config.yaml
noise_aug: 0.002
n_mels: 64
input: "log_mel"
num_classes: 16
norm: "layernorm"
bias: "all"
inner_norm: false
num_experts: 32
shared_expert: false
pooling: "mean"
momentum: 0.95
adamw_lr_other_params: 0.0016
batch_size: 128
weight_decay: 0.2
adamw_weight_decay_other_params: 0
Rows from block 3 of a small sound classifier, named by matrix and row number. Rows with one number within an expert belong to one neuron, the router's apart. Each number is 128 + 24 x the weight over its row's rms, rounded and kept within 0 to 255. All counts start at 0. Numbers have three digits each. After the name is the row's rms in percent of the matrix's.
After each expert's rows are labels from the 100 clips, of 14976, where the router gives the expert most weight on average: "top examples" is what is common among them. Only what is clearly more common there than usual is listed. The data: telephone keypad tones over noise or synthetic speech.
# router: router (model.blocks.3.mlp.router.weight, 32x256, trained with AdamW), inputs 128-255
# up: expert up (model.blocks.3.mlp.up, 32x256x256), inputs 128-255
# down: expert down (model.blocks.3.mlp.down, 32x256x256, transposed), outputs 128-255

# expert 4
router.4 122:097133126136133125124125106138126146097124169156100131112133131160102099173095165101107130136109133157120144109139113149153114110163141139144124144136156172113130096152100114139135073094171107155169115114105111076160125129155127087112143141114117103121150143082087110115156138122151179140159094154121107102158123116139154098150154128091144152101129126162113133150109117122121073115115
up.0 169:136114130117173116123147128107136159124119130110097115122096144174104130149096149093091160117114087080137137124119125108130153147077171128135130101119165130114145134137122159144110110149133137125083140124138131135195139149133137137138152114112112140097153131109111122129092139134083109156121089148151118103164145153123158131164109163129125115170104107173130115144073108117116111138149
down.0 177:134125111095137173197109116144126107147137140134109132149124140135163098128140135095066123151130132171110088185106142110143102127125100122126101153136087123174064136138115097109112133128153116102141148132117121146155094129145153135119110117153146107139130134116157126143086113157180117053130126121125096125134119125113100122112165097072143134129132113122114193128164167160119115120137
up.1 044:104117123104109127117111114140106144123101129096136076135096100174133146107091103144108100145137101115118108100139127148107105123115141151128137124134135127090157136171129187192096146103125106140161149187139154105125138142105123096155146157132130139144156123118107126097132132059171115132164141145146131119120151120128137172149134101170144155074098152132099149115164118135100098147126
down.1 052:131111101136092092163140143121139137172122080167107137140132113120134127112161163127141116139111160171149143108168150133122119104146151134123169120111155122198111137115110101107115122111145111130122105119105083159125120082126130118118099106168134129120147143174095136146155109160114129178099100117126093162099081134150113133103127138089100134125146118084106128135149123155131148130140
top examples: key "A"; last key: A; white noise

# expert 8
router.8 100:110152139154172144183116081123143149094131158129133085127141142135138135140102119112167101176125100119135121079118130133154102132154104148118149109119139101115129109137148114119153114104147099144145151107107128095151132141109107120142127135139112112086115128120083131132124111161099105114067125142142081105087107179141152107092134110139143148160117120127099133103137117116115145153162
up.0 020:133078093146112163104138168143068147130120148145092120147129096142136157113131129125153125170088188145105114122161135121084122119120138093133126156103163120135076133153132115149141118142175111155129135139140105095181151129116136110140134084127143119109142141136123119122121099103197151140122147131097164131128112117124141134150126153141128128151087138135163120143074117146087161104154
down.0 022:126135140113126154084129157132134113138148148116162121142108135126136170120140129099124151117110134101124121146132152116152142098184122175107127144142154105121132161111142154114112109131112185111124173121137090076119073112122068137099118131131100158150058114143132127110135166117110107105136111093120130143175160116096144090168132120100115110103113132146125159139181140139136117113085
up.1 052:108126096123123137123138134137109133120106140116121157130160096101125128138159132105157102157149137134138142165133121149180106167147133112102120141134150102126137118141156126152119088158133138146140168129106152147143108119126131123130125143131172130112129115135129129133078142082191146076126133160181094168082083113140094093145103183106174148188121115087105168113117151130126164160144
down.1 051:115130168109153149122118133106158105149144152126159119135103113119153077118132129086145145107095109117088057137128143098147166106131137161125120114098113113141140186125116120130151152139130150098110127112173062140132127094111117139131108096138110126134145122167158125147127188110137155103102123094135152142123116128097129165115173144081124096122135106123125123118131112143131128114141
top examples: key "8"; last key: 8

# expert 22
router.22 113:122138123173112144164110128131086118142108104144148141145150171098179117150122111153128091140125122118167170132106080141126149130127078164150122102163153149132113112108148103128158135111107125156167126145123159138168135132157142135145086083150117108102091144159106103186122122129127131128116151149138098114152168115142146096123132149100098140110148128092106164119131112120123130158156
up.0 172:117162130069116129162135078103132164120181183132130095132145177101132155146115127130181105106116132129088141122153141139116112119104090149139126132151144152143143130114119163094144135136147137133154142139103104118083116147120150110160124121124106143100176116087166095105102122179155144090131064149113127109103160128130147102102143125115155170062172114126180117180104128190133136159112
down.0 185:127099110183167133140115090159127161117115162078128115115142141120155094124179126137111149133146113092153184118119158117124123097157127142120165147053128134098181136116146137147165168134118083136152122134112171126083138108117088122143120119066128105118109124112152127124144077116079106132123188127137105143151137136109103113134128141129153105159136123126099165096099104118113143117137
up.1 046:134129135096096091157105103103146124086147136101165116158075120128155138164150112110163160126142112150146133132138141132119160144104138184128132125125133132095169142152144138117105108143124136106149151136175089121051119093122124139149118137131102133162109128083124115111142113146144108135142144125124184136124130112156138124121148150111147086144135109169092101146160142159164110085111
down.1 045:161127140145137088115135117131117150161151154105121141138151127122130178110100149189138103133156155067150133142084177138105107132172123112135187188108141119116103092104125139115172105111100140135165122144129160100155155140121126127146143129074149116129153125144091123118143109121109094134127129119113088098149111160140131113116111179151133162099120158139134184121134067118129125134116
top examples: key "5"; last key: 5

# expert 29
router.29 098:172115126145130139105133134140158137109132099092125121141125114142113154132149121162119138113152109085143152157104111108108154141140107081126110172166144153093117137110147128117139119127103109107054146166170119122106163128143145128159129113112151146154134130118142077093130098121146094124169160086126126108131140132132126126118128098142165104144102164133124120106142152093133121151078
up.10 079:135125143146130098166139133115127155134116123104133113145149128132158193101131110117162164157125133161105166086120126160106174109104164165130134102146141155096090094120137130114103076121157191107175120146133110132152111149122088169144115139116144153146121125116144122118101139126102105123114077115108092180099112125123111151134123100162154153140137093117120110150150137146151145139146
down.10 072:116129123160151127114115114122144117119101180163107156119121094136124122117135163134097185129123139118143076078107143136131134182109137145129126138140109122128144155140070140122093129118132154143070115082117104178083091113138146117133140141177113097117160127139123144134111147056099132091125104087160160153104166118078132178104156167122085130138127149126150139126093158085127106111132
up.11 141:068124137138127094147163117083124138146126144114086114111124113153159115133121149082136130125143092111124116086105183122121118144167098120156124142123112141136077126169122153110096129109152177131137113162093103129124144148103149131125175130154148116106106139082129146126127132134173132144140117157118113158125092125133079109089150069106128067148125113141143146139204179115132108080100
down.11 168:135137096149132160162130132151094088065115114118107106150119139135121174119144143174170124135164147121131132115118112126121128072177124151128148189128150124120124105141122133110157064134115102121133107147179129102096136119138135139166100124115098105128156120125131118126126133129154098151123140093113167119157108132139116121101106138106100132119139110120107141131144120139135133147125
top examples: key "1"; last key: 1; first key: 1; number of keys: 1

# expert 6
router.6 101:148161144071113116095132123123119121147167127161147112111146171105136104132155095103092085122096144155151141156114114150156132119091102132101156093179111155129108136142112120107101110150180164144163099119088112158160094133169146134061113127164112137105099149096119090103101161146099140121096100174093157114125172119126142106154170112121152155109120102141144136142132123167120110163143
up.5 016:115127159077125116133156070125143136093164136130139082115130144096096153123157167156107112121141142139112136102126134159151102148126191130135106170146116146108174137138087166108167109105111120142131107079117119138088131117132118109107148138125107088117139138143124146098137123192099154138171173130168106113113140146139097140098146114150154120094155131166155153140140154117123149109089
down.5 017:148124108157143131103133190131132133166118095112105168113175108125121112143116085061120110125143108121128142164120133150110147137129100108137106092139137146158087103124150139100143145143087149131085085139113135170136150163158097123132129142145124165112141124178135119128112143060131090172135128188122159166139113114098141141136091125113110136175106156120131098115118117097139120146147
up.6 081:124128125156142126154141162139121125151120123107145095130161151059131168147103095143124138209056142120139128134085121154083089150138145115125100124112090123148157122150102124121168149134116133125099152120117122100147133099115100132155121130117106128155131134108160113108122111170146129129147135146129125072122115117127131152060148134120122233145178121148116133128104081158149171157114
down.6 089:111145125129118093132134149158102128149127128122121125125185124110134091155137123125140128117128146175119125153125119101100098153129137105131083133120137087128187101112149137153170107166138111140154144184133133091159115065129144129103110109146123073132073117107155113132142070145128148123153176128114144132140150126140053108131131129116114106119171142111138151115159126163100154116138
top examples: key "7"; last key: 7

# expert 25
router.25 069:135107119130144104155115144135132122151141098097116127125134160092135105148170072131132106154098123142115156151116133149112088119134146108125133158090098121108146108120134096119138139136157102134119153159115165138151064131130146139137126062157133135115135112125168123111142128119172150134142143127130153139121151116104099082150067138108125148092156123074135132132106106110112155144119
up.10 181:124099157118145152140152148155141066128141117160113179153141085147141162127153154135089134127166118105155134110151162161126144103137097158134172111104187103129122186087154105123125138123113111143113162108144175121106129137102166142129151144101110111120174119154107135181101137104175157185115099091118149125129089135117126130133108158084107136189153125142122128142136088105096176064116
down.10 180:134114124102119114129091135090151146127122122081144114126158132122128178124095103121149146136111163106124178120160132161121103114113128122100112146105127106115152131126143166147156060143124177116154131111103100122159137132107054132123108139093144114155117118153123115127128136120130108113086176143112140115127127176122120162153161128190131116156126125100109109107118064165135118132106
up.11 006:121111115187141104126108081162131138115106153133146141122127184142094113125141096190123152109173130118120115142123133144126123117137117126115169147155127105120145104121125113115102096094129113147116107137123133122126136152120125129116119128111163133088158125083133073119127140122075164082151095101122110148093120173133137091163093086143156145110144106104115132150107142134119145127125
down.11 007:116114094144130105117154122099092124151109150139133143129125151151150138110127139128165146127136110108086122118117142117117122121157125144152164121149089152098136121143134160121129170147111109111142143175136126130173134182102082141141142130150123159129085111108101145109143090163090121142142144131136096134110160134132101111116103130086087097167096136120124137135142147056134122134136
top examples: key "9"; last key: 9; mains hum

# expert 15
router.15 087:125085176120109106080100159149097084099150157130120144143142128096124122125123128091139183108129085101138113122168134137148149103113099117137146126129121118143099179125153114090118176134094152097120070174165096155088148162150148137123151116120100175127097148142187145158093128117153119151109146107128151159087138124091106148114108096148105115154105110147121110117126126107129103119105
up.0 107:119112111107117109103094134138153169082126156125126154161150162155069089141103168066129142100126094123114098110191129149162104148160118116166146112107203110127127153119117137133130150112111116147136148121150102131116137148123144123136154106088103133100190137105177162119110144109128128149175097157137125160133112159125126112125126061094131168171152146102149124116113145094151140104096
down.0 109:115125162124123116094143149130120150146121089116133143091125107121156141145156115199132174111172129121154132143090107087128144127133128122121085129138119133086109132108120101142139132130123163124128117147141118138154110121143128128119095140169089136184059111110064113153133113144135177144129146112125134158132114125150112109123094168106106043127122127142136136110114169109133105139128
up.1 013:133156137124163114124165129132155147143151153114142151116054103150100132105171161099135122159180122121130129118140108148145119134128130095141148094103104108167150123126137114102105128140097083124083154136140128135146153120108118109134169145150118136163131110159135162102119104156105077129083143114124132109113141147126152118103128085151156104193103131145143110129127141123092134104112
down.1 016:120139142131079162128116143107112116139132106139118133150201134111135106119128113093160123126099145155083154081132156151128141125175136146133130150141144130141115128147098116142165096127121154158188100161090112121132127119129142127132124123095134093113101135143094127118089148105147183131134095140096117147123101107135095118138151122146092163100132108116134153151128119129136105103125
top examples: key "4"; last key: 4; first key: 4; number of keys: 1

# expert 16
router.16 112:117111116118096128140108123096153096112155115135141127155098129103121147152116165182155150108091141105113155121128087116126148152134085118152110158157177123144124129147127092153167094097114147125115147108117114107148163103159114149074086137108145088159152114122097109149173159159125112125088145149088130097104143118172152091108073171136145101147125133096110129153164134137145130131134
up.5 130:134181129130163177102125113138088140116170128140155170106089104155081151136112091060159111133111131114099101151081109109126100123106158124105132143131099122115138121156135078153159137138139126138150130153146142110114112152114150143129121132067125144112131114161166129116073123079105150118137139123155093123125138126141129130118138074074135143143119112133153111094099120107113110114102
down.5 137:119112136149110115075137169132105139153135097161148094136126149148105168137133122128132140149142087111118086119148106102137141129135143160131162154092134155134107115136145140094154165141123133102125120110127135093078109141152129125114120110108097166121142128140088132133148083119117102199139138094140128103088102146113101115133105080132147085120092086116123159124136200113136134154162
up.6 112:122118132118119155123154147090125143104128074133124127158136138090160128130060117112118172125125160102135141119120147162117158139125138152099134123140077099107123151161110144150101161140131140114100086136107090125111116150164153146107149119134122121139165130081100130193111117101098165118140133108120128164169125136113117135121126106115115159108116111145110138100175102112121144086092
down.6 103:152127132120126074106130134114161109154140108096125161162113126133110121132174101131126113114143175140114128149096115063111109157113117126115108127101099148110102116113159131115148120112141144136151137142125117094134094012101119126148108142067142123157135122117149115116150117169132116143136101163117113133136129164156150098144145116139133048155142136122151114157126130154144109087122
top examples: key "C"; last key: C; white noise; first key: C